From a checkpoint of a small image captioner.
Model: 15.9M parameters, 32-pixel images, encoder arch vit, encoder norm layernorm, encoder activation relu, encoder moe expert_choice, encoder num experts 16, encoder patch size [2, 2], encoder layers 10, decoder width 128, decoder norm rmsnorm, decoder activation gelu.
Training: 6300 steps, batches of 64.
Data: trained on small renderings of single solids in any pose, 395000 training examples, 1.0 epochs.
Rows from block 7 of the text decoder, named by matrix and row number. Rows with one number belong to one neuron. Each number is 128 + 24 x the weight over its row's rms, rounded and kept within 0 to 255. All counts start at 0. Numbers have three digits each. After the name is the row's rms in percent of the matrix's.
# fc1: MLP up (decoder.blocks.7.mlp.fc1.weight, 768x128), inputs 0-127
# fc2: MLP down (decoder.blocks.7.mlp.fc2.weight, 128x768, transposed), outputs 0-127
fc1.592 152:129120174125132193122129128128124132058129114154122138122129133125120119158129127138109163139166134127080146118134125134148133108126146129124129214129104142120132104043127127128125106128125146131127117153102137137110138045131162115126180114159136171130139178130130126111141118142132123092127114155108125130129128105129133129135126137137077075129095117129150151117142129088135099183128
fc2.592 164:108118056129128129113217122124119124126129088144124127173136146128080137127129107128134189074156194125129134129156114146124129119129118124149097172130128124055123127107125128125126130186129123105165134127128128121127067128127127128111131129138090144089129130127127076123127121169122125080093133124132121169127114128144125127125124153123136096128098103081112119129132115107128109118114
fc1.593 165:140111126145128125036196099099173108118120112122139128138126133127097127180133140126121128127199124094090125141128150120095100134121130123146121174127102154143105119124140141135132131126116131130128175135126166149128113163123084145125128132060140203150126131094115157139128141098092126133127148135134133154121115145133088130113124121114125144122073123083131125089142125115134147157133
fc2.593 149:128158104127118108126119120128127184130149127098133121130113130150091114132147126124143130096121112113129158082125132078082128086123130129065136112127132202131092130124133130109064131154092127093115125111139131127160151133128128122127127129108124096132095127141193115124080129125137149134199134145147141086139124132128127136096128128122130146104132061087120189134081128136128133127121
fc1.594 123:128146109144144131081119171129165101114069127100149124200147149146123096127136128118133112118146132126095158130134128131126145083130130149122123109125156136127121126116128128125089110120129100115129135138081156153108129136128128147182127187140153057120122129127098127094130119151125118162141155139131061136183114165120109131086129102159081106128109146150106132137119149139130130112189
fc2.594 088:107146126107110117138119111187125166126130137129128136088131115071127151115129135149129120137142129129143081129092132108117111168123134135124094167121123110139177140138134102108126136129126151164162088128131121122152131126125131126128128069100037140123159129126190127145128142081091142116110070117116197097127172128109166124127125142128138133122112130112157111087142103121123156132107
fc1.595 054:154141118130110160103126104149111121148140127118209132141069124127125123057103088148120087139065124187143119124085123069132132128102130127125102137118133143095121106126138129139119118122096138110047137139142134125151119155101138116090153105130102138113124117173093128107153146141137110116112172127119196118127129148132151121126114130113130135121131100145120172122133138121130114142135
fc2.595 061:127119133157147059157141166102141152140128071143073126131202113123130148184127158124146150142168160104125155123160132193125113149157109125143127110146137120133124145133103132124174121129151127150163126095123140146100138102159126132162114164124157139142126163108169132130132112109121117125137102135132112136152130115141124126150167082148154129120125110110162052132134163129126138112118
fc1.596 133:195063129129136098134133116150123129094114141130137138183105089145122126115140114103169133117138149072140136118151140095109125129141133128131065113105135073129053151143117124136104120072132091109132134134120126094084123126091133135142185136114126132127109116115145144155114120148126125123131110150108125168127149119101118128131059173111132130120134074129099116124112129131121149138118
fc2.596 140:114153127129130139072158116139113127170125182104108111187123126127128131126129151125098126167052132078125125149122152123120099146131161101127137128129128133124213127142130128128173125129125132125095105128111126134140125079171125132130128133165133129120098128156123117110116130127133088116052131154145127126128096120126179122109126130129107135131162179130180125126116088115127159160141
fc1.597 071:101122145112150128154144123129119124135129169167177125126085102137143153130082121158087119158106064116143136135171130055124154135091100162143117120053105139141115155126165124152133165131132144182119124124144135042136128117109121153130109142130094109129107127082132137129112154131146111118117119174150129125131154088151113115125149124135124115112098131099130126137120118117134127139099
fc2.597 082:148132096136148108122117126144146114102129072114137096134180133103086116141146130118158127120154208109129139129094137203135122123126145094094125121212150154125139123118072126109133130140127091111101133109127106157129146147172144129127133121131147132138114129196134138105137121110107113132124133064121142156122093138128131125142102112128173147124174138114124122124124159157126121125144
fc1.598 098:151139116153129138121133125117187134180129131123137123129175164138150152116160088123171127119122154138114086131107159110151143137129133116128125141126131131032111158132146180127124100143151130116145147127127140186132122153133133105125122128189103150126110126147127112122081150124142121150115150119158085124155123142029118141126139134127129112104112102143159141101097117141125118152150
fc2.598 115:131129122114082123133135145142115130097125145137130133136096137118093118106111136139081113128147123129131168133129105128109125128130154126124126098137134128189141121146133099126125147111107118136077108118152129077125128114107136134127158149107140113126131139127132154131211127119112158104148148127094166101119148119255132103132114126137137151135101152144074129137137130086177129135085
fc1.599 057:089123126123129131075128116080132129118175109132123144107146144188132112119113117120117116137084100132140089071142117154153126124111102105150107122109110211096121122142132071129177178143047143152146108111123145099128121131139103133136120149156130127181134118101133105108098143121131122144082112113123152117137118089144141127122128133122163126095118157123162118137104127128114113129142
fc2.599 064:163131117119126138206139133185105134128126140127131106108102123074125141165122133136176140116170147127132139160141136127106136129096153123085144144157135078107135132122130184119120109145238134127113134152125137170158137153125141133151123098109110116062128131141131137139176114128114135106143148123160122134161144144130105135118106140138115127128127131131073137120151121137157141131151
fc1.600 034:145143128131116171151127097169125137173101102163120129149121105124144122120110099165112123128114144128142139132122138127132159128110097128042122144090123146126115139142103138158153136127101148139165111128119148127157181140177141107179103124098099140152161122149080132102109125081166143123137182112141126077194124101132163139133140135143180123132099121149133114127114100126123123138120
fc2.600 040:124129136111120074133147137139126134063177119097132146074150129139116137129150162102127120131160112118133116135115109152126106122152158103214143112165121114125115113115128139087170161107121110142090130162102115145126089132091117133120135119177140091109099162128175111125154143138099092154135102133119135139083132170157100116099138082115124117116145123117135127139106138151174135099137
fc1.601 071:122128119152117111141127111171135144133088124139072137134097127104142135130126126133136112118137133150136143144121112114131145133059197071102121141131154127146138133118148120127127125142127128123143118135088122140063233138127144129105163127123128135111123151121130131131089108120137190124133116181182087135103099120131120137164125129102098154143129084147125094126125156118109130162121
fc2.601 083:138129130105104127124141157099126094104140132118175108128135122154108126121135135118122127168093093093118123105136141121133096132216054179133148110107083125112124131131112108128131132107089133136127132155158144123189021120121123121141099140103126145162146122133144126094151126135113081142110134099083141098124143126121129116121129127147163103118127157119135114123101117131135122105120
fc1.602 046:153123161134141097133132065086140126133107125108088133077125137156129095118121131151186132133121141141120186132125128153134131130115141062111119108131124144112139104132127172135121155132129137134117109118124126147143145145119150130155133150093121108127121115146095123084139114138121089137074148136136055134193102136141143101164116122196148118118061133114148130123129108138140097139132
fc2.602 048:096133135122104138115120163173128087129124117130158123183134117124134141108137127096111107122166150088139090128129133103112132125134128123139130140149109107182103124121128085105173130123131132145137122153128151118145143094123121145127118117182116160130153150120218136160128128122150157124171121113133155139038154105147100162111151139060130165120153117139124126143131150110138161121123
fc1.603 144:133141170090125126065156207139073140058134128111102135113136118138145134124132119125126135115150124093124130205129120133126142213131113181126127138123148154115127136124117126139156129046127125129142142136125108126135159120099149126114125140147129143127133131147131125118193133120139127131121121118163138135123134164066132094156131122138129127129123115120126141118124131094130158112105
fc2.603 109:167126124166126122161130119195123141121161126128076104094129130085139080108133129107130157127086116127145128149110138131125214077128128130150130126139135164123125124127110137129129124128138126071127139117129124210134128118117130136189126144120090127127125134108129129090126116132097118155182119112190097130113135127137131175120148130106122104111125127130101128123090181113130126133127
fc1.604 054:113147124177114120125138127112135129128192145127074111136149115129123132157118123128089118127169105128120097084119116167128122122151112113122144142091114157121140133116107164125152150147093096148157125128132126087114138076151093142122104130127123108124126119109127086189120169082094150142123146123141142128130135094140162135181136103161130110137168190098134139170092174148117138128165
fc2.604 065:142120123050161155133129108135099114125122129146133158096123127109140131126128161122149125136067134131136130183125158091132136127132138149126129124174136091129120120117188113116118093131154134095099141147125110155162126163103177119126155104126132126098130136131117129139119123160199123109135113126127138122146128126139097128058105160103120147084059089165124123116128105137108108130087
fc1.605 146:196120124118123137203118150132100127139124159126095109069090089127125121123129116129132175121101127138074145129101163149159141193138149133117117148129136122128130121132128126074144115078126119128129122143142128116093128127136126164125101126091134166192137148100126071131127122148129160072120127138137132168115123145080139154115127127167109153132163130127121164127128122126140136128127
fc2.605 107:160137106129127177119120144137133130124128126139102113122130115129190127131138123074132192143100126130098130088122129126127098131128108128190076123098127130133131082111100132122140143139128167107073127099111140116124129165127126147147131157140139130159128140118127124130119143129129152136130153128128139139128127142128128122099178093111191127083125081029131129122200128128128122121131
fc1.606 197:104130149157131133130114139141139099113102123127150120168130157124114114149144169138094105101128138149126125125099149128076154136177113122149144165153110120038160127125151104127104126125131126125128097130129124147122121154158128126146131145139172146159126098094113176124167127106157081130135091129094099119140126131127128117128138124071086049131120113114113128088143137128144154193123
fc2.606 155:134062128128132128121182119104135167141128129132114106130133108106125100127126119107137114126127102127127128108132107100127111164192113091123138178102128128168123130197137192148114117129128114114127160115128137131139131160120122074127138121135144083109126136162132127133114113120145134126110223135144118099088128142129153122089120155146132132129116141116178093130103124057123132128122
fc1.607 051:131130131168155115127125119103110072114155128132144149107129112147126136075120129132150086133129129198137157123108142121146151138151114110159177141096105113113121106124141175145128133108083073107128123087135121115136125113098127093067135122133124123125115129124113068139160150136120129157105129112121149156109120120157129138144123126176148128126155036130138109137072151135103131127152
fc2.607 064:133124118079141126131113135181129164125117127131113110143125125078134127153104115132124115130120135078132111105147127139123110116120134126055074131199130127108128162125134075110130124172154172120114146186126134150132142122177133162194127125100126145107145136114153172122098117123130122076152120119133123129127145125127118114116105132100107157099112188143111130127159141121130115134078
fc1.608 053:146140140120119126154122109119115116152131169104168158109129133117137139076157121139122135129108130125074135147131138110088096132137125128147149134121165129156138117151191140139128126131139121109095155119146115150122046138115116116167099117132102101107124130122162107137137145140124070135142190137034138146137130117139147129117157140136124118143114114156145199107152116128172156121134
fc2.608 059:153122122125134119088117147127151114127100050163139103129145114170124112186104132115128127145122177143150141061098138170159124118141126122099088129176130138092124131126071130146175099118141121145119104120121131110136177114157168118097143166107140156139124136130108126116130134117130164141136084105187119136106138149118110123142116077126127152127141159128121071122124140141126122120118
fc1.609 128:110089145111101129132112133124110129128152145116129158142143129115135158137082133109130140120133115128134135130133108148150129072117208125120157113125161123116167130134129135128122168137127172124147136127158087135140088128227133142101138137175129095123137137102129125172137127127127128117131113067137119157132134133117127108091198126139140136109089091065124122119153141127133106160103
fc2.609 104:125132075123120135142131111141124144141115132153154126096082093130140123081138125136127118201106128135128083126105163101109107199123046125128126107158100128103130123122149133138126128108079053139131132125128139135177159107041133158149129127118156125114119125180139129082121127109125124131124126178129119145102128128123126127127102123120123121128131149168133127127128128127121123117130
fc1.610 156:126108162150104135140145128057126124113128130121131160096145135169129127122126210130152149114107144133140123150131137100160127139095103111127106130087118156075155133141126074132146162147196128128126122142129137092155129106130125153100110120142126124121119099163188159149135111124154097073127133122146126092117091183089128127111139142132143143127120152104160137110127130156124088153125
fc2.610 130:125127096142136096149119125159127126113127137133141071126109130113126121107109066144101120140116144122103136119189136155071140120135186106153158116206125143160126133134131136135130080107077123130123122079146129144132116126124151108132135151131158134126119165110090085128122159126097162159120131126140139163140179063172095125161105145129129126120134141175126118133122129119127149117109
fc1.611 045:167161119149168036129132111155125153146086146149118151144137098130134127121117101116112163128140131121148154121146123124128173151122140111130135123107098128190123127084092123145122130169153141148121104157107067120140126128191162109159117132111112109139122156098112183130114131122110152109165138132143071141126100144144097116122123101153134122138097134113136110132108129143184129134106
fc2.611 054:074126128078079223117129137096143088090157130122139084128097128116111137131168137137121103116106111101110096159123114112137121083148119147113128120135191125091116124160164094131122135095093108122122124139147143121103117108073100135070124129134142140135109117148145114127133127114149110176103134128127148132130169111119156138107120164118127125123147126159131129127125120133065124131142
fc1.612 056:190163084140110136127140122160182125136108100112127137135119130135161132106117099139130114148122164163121126150118131112148155140111177116072111130126133129119135111138115171130110044131129128111114125120094151181145152156130163101122138131131118112147154112132136146083142119133138128129153188127121106153186113128138134124134114114137146115148112116196101127110116099139173121181139
fc2.612 064:094117168123127099111109131121096126125129135099130114134156121169107130108157157120115121094158122091120131112121134148120047117150087143190128140137104124136106140121152080128181196094116151165156129142129121123126089115111084156159127126121097147121128160127139103135123147127120119129128078139125160090081165134128121111126156127123129128124126118091156110125124168092110137072120
fc1.613 041:162167126106117114152140096140128135158103116117129096109151118064124079102130091137107165154104160124144153134125146133150058127076134100119100092086115130152111122116129136145125130141201136159102139158095126127178119123128160127132120132130145112131156146148124134143151125097120123066143163136153125084130132162154112092125123104148129139137089160126158136125122107158148095125130
fc2.613 048:085131145142112136084144134118149114114158145135136165128125134191120169139129159123130135128158122161124106129116119117110202138167135106111137125153164134119130127156118135118152148122034099130141127118168117091094173092144139123086125128122124133141073110127132121127127157124136130190136127147113111165137101112116151201131141156124142136128135110146124124123128165103108159133127
fc1.614 159:138130129129144082130129135134128120105080117157143109134111113127071130127139128130069135126128109126127119124124149099113143119159128154145122147089132083117097137132088138129113115119104157149128138128129129124121132120135137221129208139101121147127110121098116143168147121084127124144133122149088157161129114137108123138129102139123150126191119108122068162199121128175143131145108
fc2.614 137:127141122124123141129130123146121137128144131125133158129154137138181135132120130127180092140125175130129131129159096130129123123130131102117163109143125124146146129083181100139130135124129119091109111119142133112127089097131120023092050120154137125138113126138139127110123133144120126121131118113173110157146158106127130068134131127124115148099127129145190063117139126085119074108148
fc1.615 121:131147166126127127038192142139124129128134139123107133102126128139117120132136131125119119128137127119134136249133127135128129246125122159135126129129135128125125129105128120140166113116127111124127146161122133141163147126141141188117122120136155140130125107141129134131126143138123115135131083124127153126123130159116137131134137141125121159130147123168107128065125132088144167128133
fc2.615 115:134139131138166097142128100168112135101167123119130089120128127116136113126128143081129123127110114126124133170128109071119169091127129117126137109129128134116118128123121134113127124125141132134183128128126128097146129117042112128123123189131123125131132135128125147037128110128105131131128206121132079127120134120033145088122130078120119121086129143128132123126099124126126131124126
fc1.616 118:141159115127103117131128131126126037142130133101183128141094122117102126116123105123122117126156130166109124194089169158122138150138131154074108118161135093128157126125168125131141088119126105119070119155176093128145103197130116125151131128116131129156121146081098127132132115132153127100125133129109122185116127149126136140127130131152050117105137121132120155126129128123138132140130
fc2.616 121:143138127118136177118115133131129193129131144128064128111136145134169115146128129111130127130120126113125132000125104107139083127125105128143125130100130132130102115124099136133144161177129191123135123128062141127084124126154132141169122161131133125132136144134148131136121128129102136154122129122129127118117104143115110120123165129114172142138125097131126109127132127133111130126143
fc1.617 037:140136136127106154100136100131209159135100107123145104127142132192137151085091087149119110189132129124119127131147123132136127126097152094132150129117124161099158149162151132132141117081136145141101120093146143187158154171117101102128163134121149118141091099135102087066129124136127138113148145137113122136169128096128148130134080127151136132121115081134110129117130114128155121168120
fc2.617 043:120110131140131117151161161147083099101142142120131137139128145090117118122167154110155133095140129111137123113156121129118127126144112135118138144173083135129092106082122141113150138159136126131139119188068118138132087113151156176170111098135063140123171157119178166169147114097116124114113122079153121129103121139133095092133182141094150141101144140130114126140105135128156145093115
fc1.618 158:129106129143127080127105131125138129128114125122191161110138188118119118126145157140121134085080149168139119129123128110098119098128139129128131127147131131115127126132146124107148084123140151124119130133157125123127149072202147144122128128129199081127139128191128193106131133123124134152128108132129116183129149129091093129130129104127103066135105125138126132156174147130122077129149
fc2.618 130:132152113169114135125131123097090184131100134149140108121119128134107130111121113127120050173133116118128152129128137102130122145154071078153136116134132130137134108189201130167109133128125127147160121123129111062154129154130164126130144074136128129135116155088159150124136139123134132127099167130125138084128127156136190135112153125141138127081107113162119124120134144132170146130112
fc1.619 040:136136120128102123118117078130124127151114101117093114098105143129155147115131109144124110128089112150137131147122109159176096137083133073095138134118116144117120101155176125151112118107135119155114111145109167165132138105123142100126100167136125139146113154128124098138151140113108124135137121115113163129166118048190163095177123149133163151079106121157133066125100109141101123153122
fc2.619 048:130140143095140132122142156171147135093143140129161130135129095140126103088120140094129131139161150098146123098115152116076144137189112116117128135187112119104121126094092140086172169142131122134120155176141097120186117159151119181130148080120098119102122105147124147134110135115152101131115130119174099164106125186118114151119133114129118148125136153118136185127122149129161146115142
fc1.620 045:197183100129140161123128115210157131147121109152176079139102118125124169148115096151094093180133153120137093142152127119088174131145105168129149151127133134120135133125106145154114116105136132150113106140142111150130130144130150083151135130107158127086106159127061143124149120132137179122154131127144127114120131139124145143133109087134154124130144114108104102124107132127167113152119
fc2.620 057:066095131114128105120148144064127137084163133123087164157173132139130115120143142103161125105130124117124149112117118129164122130126140102139126112110103134135114125125173092123150156119107123096177139134113104116132110122134120177104137124158104122201128099141145130149084152113132049130124098121121154152155129125128124113124167170103122116112113098141168128160126147130077128100145
fc1.621 037:161135165100105101146143149126110133123129148157154143111202127122121123111125145110126159099150124112139187127138124113123107118055098157157136135181125103165120145139132167087130112135144106094121127176126136134148138150118106160119097129152149132134146098162127099126099105143140112143133110166136137109131120194136127127123140119200132121146112134135166128163171094144127157143102
fc2.621 052:088112098130115135140085116146169109128124101100143118132063101094122113130143114158121109163111132117106108121099129166117137122139131116119098109087114155086130138128127114176123160107097128180137138070137132110141136077104154088147107139109113127115145182105135115121122117109095115109161160123099083136105147075131124136126126136094131141118153120130100135071096121108146087093137
fc1.622 155:181093132135142122128136143130130159133123132140160101124128165102109133120179104129134122216149112131135114107134184112121166097147123128096097169128130095125134141120131123127130112123159116160122168132121085124122128136121130179147207169139128137171122115120127143131127158137115148117138115136133114119096133143118114129128125127048143117120136107121124146116124117047090129144121
fc2.622 128:115193149137124123130129105150140134128126127123106169145118114139128138108103117127128130112110141081130136134131065125125108146118159126158154078093123150157126095108132150120117153117087127056096061115132179105132129111113129060128074133150119123123057125128119135108147113130118105129111130159136128145149141134142146129147138136203119145165119145155130108127129128168132116126115
fc1.623 063:155116136115125126136139118116162140132045198131135131117140124110150145117119133136121123127124086124131147158091140074116122128099151144182114139181124091125123173141178149101114126111122152088118131103139117163137127142101084151134124117125118113128117108126125097096131105141138060109095132124113099120111109147125115119131134115189140097132085075135126157127095130133166118127112
fc2.623 074:100136136151129128131154139145137091103170042111168111127127132129087127137129139120129120128132173135127130107151120200130142125139116100063131087103131142133113096129088112157160142130129094174139116142127147103136123102161176137136122140134136124136167191136156146141138126094120159124177129112128118160136142112140119120134128128082128176115159143112110075136137136114119144100112
fc1.624 052:107125133137132141131148156133130107120174152172179116130148111091148137182130127135061106141144104102118090124148120136115170127150087161141126157113130139119130143093114148146124140138099076116123152112124137075112101118125122154122105134145152106090114147105100128179138150117125127146094096127149165129101129129120096150141132095114159105143216153109131142186118148124125128128131
fc2.624 064:141123132120173138108127090123103151143122109121073152128126123138130144104109135125189130117101127154128157157116142121139120126084168120134136113130122108134126099143171107126124116125156149125142128134146095127149163143126135116130175131116137113140142101145148115128086164122152131066179137135129134130184154124139168126126116151139096154102023065145131117086138134141100117132111
fc1.625 049:172180140103131131151157094151128145129129172165162117152112101125170155152133119173057118059131097116147112146178125115113172121098118158131126132127130117126121134140132114157150159165144126126136104118121068111169125104125120141155119141114182121126119126083126158155111144143139091127127121140120131131079114135142105142136136119135144102125120130139115146180095130154178139126118
fc2.625 058:074118092139160113121111176073150104113117080087101130131146109117052146119124169082166139167107145103110156118066127142138134122136114122138119120107130125139130101124132139127146113106092126126131128130143128131101097132143145129091124130128079137135113140186124113119128120119126120125127124112162129142183114136120133085096143115131131138115147128099158062102125133138058120134134
fc1.626 061:117094182086118123129126135096103089132127159158150150101133133120117063122168139164125170101111101123147190122121103129129136096118129101117121122170124116143115124127114144111153120115123129107124138151109125117189095132130109187130110115122145118133126128134175135118138128125130082130110099128128129087123129182149105118124133158150171148098126137125187159183169082132124122125126
fc2.626 074:121134097151130122114079107142147154127107097109117124130115124115122176117088132085134119163123136130119098135124127129108137146124129163169110129055150130127160142139106124144100153147122131162118114077154148108093169100105122064125114156133127127113125147106087122129123086124121156105141147133149120179138122084115174159134128106137081101141131118126091115064090173121149133124140
fc1.627 069:145140108096132087123127133187119138130124170152140122151089105134133139147087090133096139105138123133129115126172121125094135139131104087149126132093139136173120127123149131131046132151133174126117128211125099102096126124130142138159125149144114138129116137107102172155105117129136156155169129139129106140146134135124104155153161145113067124134111088107128083147144128126143129160090
fc2.627 080:123126133160090151142126155070171137115110098136127101150155105101090116105200169143154120151127141092128163134106130125122112139145119161121125123143133129102163140139097111144198150092098082114128116053145131148157129128124129107081122124103140118148137125124142108104104138123102078131110130112116149121098134103149129114103103105133185123127136162131109171121127126144130124095152
fc1.628 038:108132184129080125110128125110158135119105162159112126115136105160123102132063124156096128146141117126149139134169117130100148077145133113129159137106100140134136187142122129111182132116119141127131091128122112137200125153145128139120154110085118123134096112107101117057119133125137152124116144091136132112064130139153134125121097124199141127121123129103131159156126118147171129139133
fc2.628 049:119125094112191150136125135163080110129153119106118145118110160069114158121168145091158120107118111119136112131133115123156135155076123141139126086149121126138108082108136122130103127174135122154126131137103123112094137115132132143139097119162106124109141149152163147193142103113141086098149115139133129153193128115098108113110168131091121121093106116149118059114085134129129125108128
fc1.629 146:114130128112131137128106123133127155097075141182150105120130144145155113105128120165153115133144125136124123134117089109157127136151119130137159135127158133117127159128119125138125138132125143188162134144094130127123129147122136110128085132129145146187125151131142091149125154127136126121128128141148106099134135128000129133123085120142126119164090127122126147110118117126129105137113
fc2.629 202:136148092128117133129126127130126127126179129088128119106131165092067129124109154127133156097129124128126141155129138141119169128131111131119085142127129146129135133127121129130175125129134126078125132120135125125129115130115124146121185130120082128135131113137139111122127108123134147128134128111125126132128128114255124096120145124094128092122111129130127098149132127107163114102126
fc1.630 037:135156118158142066108132124120133137133114161128083080146106128142125133133057134086113145128142121135115149122126128139157157141132126087121175111125109088127155086079109136094107121137185148158106099141119097122174145129128114114148148135126094128119122147139133151130113183165128140138166156156120085170080127113125116064131106115119128129125123137094129119133133154121152129080133
fc2.630 044:117139120106132189110132129088110124120133121146131122150128140108117134119182113135119134111092136117135113155131117083122139119164135204136099135086151150168114126139127117150136099125087099101145157076153130136091104110132128137095110148158180145141095108119117142144144077094126145156095138100127142107168125110127186141137162125155105128146120125148159140165099141158091126174136
fc1.631 043:154168111130140120141126071136114112138118113113128143112139132176156175078116123214135104111128130128110139186135119138121117141099122135117162125100124148140142105138177155137152143122129108125130113128141141134105126123120130112123125155129129134129114146139116122140111165139153165150119133226127118134076080066144174113169127118134138139142125100135130104113077119131150140132116
fc2.631 051:120111150092109103116148164133153117101135129121151114148100122103126100153127134039113112158105154116134108062112132119151136095181121125121105151146120124090117138106095118128133129131110124130122133157106096138172114130135127142141107101101101127128143143107145135128132077118097100088115122018130145116167161139128076102099129121121144128106147159122138124132118128147132127122133
fc1.632 045:132148126155126128085120097119166144158129148131115094144133142135129134125108100124115117134126130131096102145169121201131122138138131061118149137086135194095163119134126166185115074131124133122100079117100115165132108151141143138153152131107121117100116126110077131125067141103131126118113155127124143166153098095103130059130118124139130147107125141126127138125115126128177122143125
fc2.632 055:145147134101130147120148138161073086123149129120117194125151097132140129098146155124129126116104148103144119123118133056127135121139151157128127125182127087175099101101146093069141127155111107099136189171137118120141139126125121129113143108169116132148154125144173138158208137127156133126129126103115131096128162127145140190140134119116122138139106117142129129163128130128116132151139
fc1.633 169:152099132161119126109128131166136106127150129157133120142137174109099163095131123130158131131129137115128120130124169128050146103120076118097087144148127131105165141113118137131126125145134144191121128144104091114125122129114096152130125150167127148170098150068126109127123135127076135120129122129152097111125084126064089121111127113084129136168123126129127177087129130129090128134174
fc2.633 174:081187153093169122138131122146138134130129132128119132127119112132131109157120127120117126146149114103148138125127081127255123135144139126134127062094127116182064127130134110131130090112124132075115126119132124138129146150122150110103128119088128100121133123151129124131126111124130141108162177146112127134132184157148128109155130129125126132112126131128119102167122109110161122128091
fc1.634 086:157142255102125127133126117133099131134131130130140103179125126113091121112123127115168111124192151111141132127140090119122112127184119138131142127134133106103129144109169120122115115138101127106128122138135097113127141152124102097131122112100117129129143122124163118137118082144116154141127166185115126128121132123092119131128144138133155172180141138143113133083130127137131135100115
fc2.634 067:121127147180130129120085122131125129137098123119096134078131136130138128125131121122119124153122121122126119127127130146129128126112074174146116127123126145129129127112145118129251127162127136124108138130077119125126125127123171189127128126168134198114052126134092123105130128124125135109128138129132113175125111136157138121140125131129137093159127115143124143130070134130122096191116
fc1.635 056:132171113134128125141126126146133121155125135118118108129131117111136122103113092133083124191129102111163122129095152104118140132121128082101147131128133139121130141115128129102151145136136139156121126135219134119193128133135128106129124136119115110138067154140128076120129157131129127114126175122142114136122133112181168115123092123148176129060101178129137166104056122132127105142132
fc2.635 057:142128124081117137103155118110130136066141124155137130103136171163128160155129156116151117072137122165126139117149102136151110149130127175129119130129116153129127124124135124146159123106103112153113124144032113139098105091131141151137124136158140136123149087131126168155129126090126130166130100130105179150161125119101134128125159121137109131155148075148131063173106166111132148117135
fc1.636 088:132204082140125137096133123121140122144132162160144105133131114112090179115122107131052114135129070132112156134115115093115103141130123146128127134118127122126138139128165140126148048106105125097091139135120125152143093122112080126144120155162109114106143129111096120152137162133121109124130145131104222137145138122125143110138137135133131127126137059125112119171121111129137129125121
fc2.636 101:151090165133185131144139131167135138126130085088132144133151105133157109127134121130165137129142195138124077140141150208144158117142129123122125129171133130128095125119098126121131202137123118138143149128151094114129149139168155138127145079095132111153122150136131139127157120105136131114152110119137028139130118135124131154153125099129138151116128171127132118093133163127119123120127
fc1.637 165:148096103144126126097184128143140129141142122127134136157109138142127136128150129105138122126179128134120128146125126125128101214128109127118135120151178084138132096127143127087115121113111180120127128128121163201114130145121111148129138089157125134127117167138123130129072134129064162132134143137125100104208130127104128133138157151114112131112108140191113107143142121086137115091130
fc2.637 175:087179172117142081139081101121123125126102128205128104126147110128129127150122141127104117135104094128125127102130130104107121040127135136122145109107113146085123161122154124145129121123136128152105129098130130058126104084131107129115124146107131142106130109135111146078126086132143121127147142113125129110060119109119134128143120108131127168114129144121129131084114110195107128165146
fc1.638 153:118103126069135106127152133119122181151131098135135126116128198128138102127131148110135142108087131094155145138122143128131125158147113067102158165066126140125143128127142128160156133151142130136179151148101129100091125116115132157136117101083169124150130138127137146123151126175070132116136173127132119124047131172108130130115091126129116122132151142107126133135120127126166083133127
fc2.638 145:124131138214110131106119126116146056107138129092128132114122040134128139121121114140126123145131133156117128136146127083131137062101135146181118125192119126130135106130169130100108110105120114145107108147148129131186163135144132110115128132150106113090107127130139164127127129093165122118116128127125143146191151107133140128130138143119162136148082121129124115117136141135108182123126
fc1.639 112:143155134158121123051173157146147144108135140117112154144103125132107134132128140114113124128132135124152131253131138129120145231138118147134141126128140140144122125135106114145144126091134124127114141142108142127143118149127143161121125126139109148128119132174129147133142125144125133139142128130131140138134139208127131131190150134131128126177123117135114129066134128092141141121125
fc2.639 069:130126140129125095193100084190123132122146121110125083094129127099159127128149123083142117125104138122152122138130137093128165019052147132127136113125133133115116140118129132141131107123125127128133122119107116143147129047093136113126122155129133131122110138100124128082113129129100118133136139119131080127122137055118133128113135103127102122066126119129132128151113138127131128121125
fc1.640 056:114116124132119127136118125126145125171108140098076055135096123095112079140123102061107148131122133123121115121084129139138080123126133047119128127125153142132133084108114128142129147142155148130129135155119114156144150064126106146139102128129128090114128141118134111175159117123119124110115134112138088126100123144123106125092124128130110141149120204125149173112116177155123105097119
fc2.640 067:144177141128086136118172123101137129118154125186156182107162135134130149140129162158151142147128157162133129116154130124114201141152130175117132111143131125134136140151134147119127093125063100112126128111141168096111123132146199100096146137120170160138131105133123140117118146127136139184137137136117130136140124130124144163162148128143149129131123113146121075170142126103129152172172
fc1.641 040:138131104111114126098155102131173113124123085122189108106151137129143118110077082086127118190113137158135104144136119132152128128117120089187129132130126127087125119137128138131056069127150134088099130105114161163164136157133136121113149132117165114141132118099122107086158087132142142123133116129103136147148124119139118112135088132163143142091134109145115076125099124117124137146081
fc2.641 050:115125148141155157132104168194127169121123175121075155135102100116099142092188141152132127086163126105131145115140122126100116126117135153065140150166091132128130132129148122116169185151094130169146135161127106131133130093140120158158119089127082122100139131157139145161140164099089103102151125122153125145133151127130116147141133145113141148150107132136101148116136140127128121131184
fc1.642 068:117099136154103119132132096071136139132137130116060128103111128135129133112127120118120106138118087185124150125113091132138097123127147065074146126127118135145151120133133122115218126123068127150137132105124150154115133127132113107124128124125107120115132150099203067137136131128104137132106145135131139115091120088154182112158131129131100150106140135144164135131096129144093128110143
fc2.642 084:146146115096169152126148138168092089137130120143185132104131125120124111170113147111130141141114151102138083099124182129154134140142100187132119107154136134121114125119117151127063086161147129117130123185122127102142151112151142134164126106125139133129145107165049157127144132119184128116130134115138127144181126151084102130123118113130170108124102165144132096127135148127163132138128
fc1.643 038:132145102120124134134131144167159128162144126133101120143158096188125142103082072170117131142136138125138133114146131127109166117091090112119131135077109192118132136115136159136162172173092134128143102136157144113128165142168145139125107159143145114147094095184123125134119131120142164108145170140166116108137123161131130145111129117154152111138130130125142161148081130133142094180161
fc2.643 045:113107138111113120126150106106116125087156132124182128101112153078130119185159139123155125146122119125123121134134129136158098138128120127132128125163128100110115120154142097131142122100151136136139131147088142131140127131070142117160145100115082110118189171051193089129108122133119128148123115115099124119124144092142104130101140146123139117117125110130100061102162100129123157084082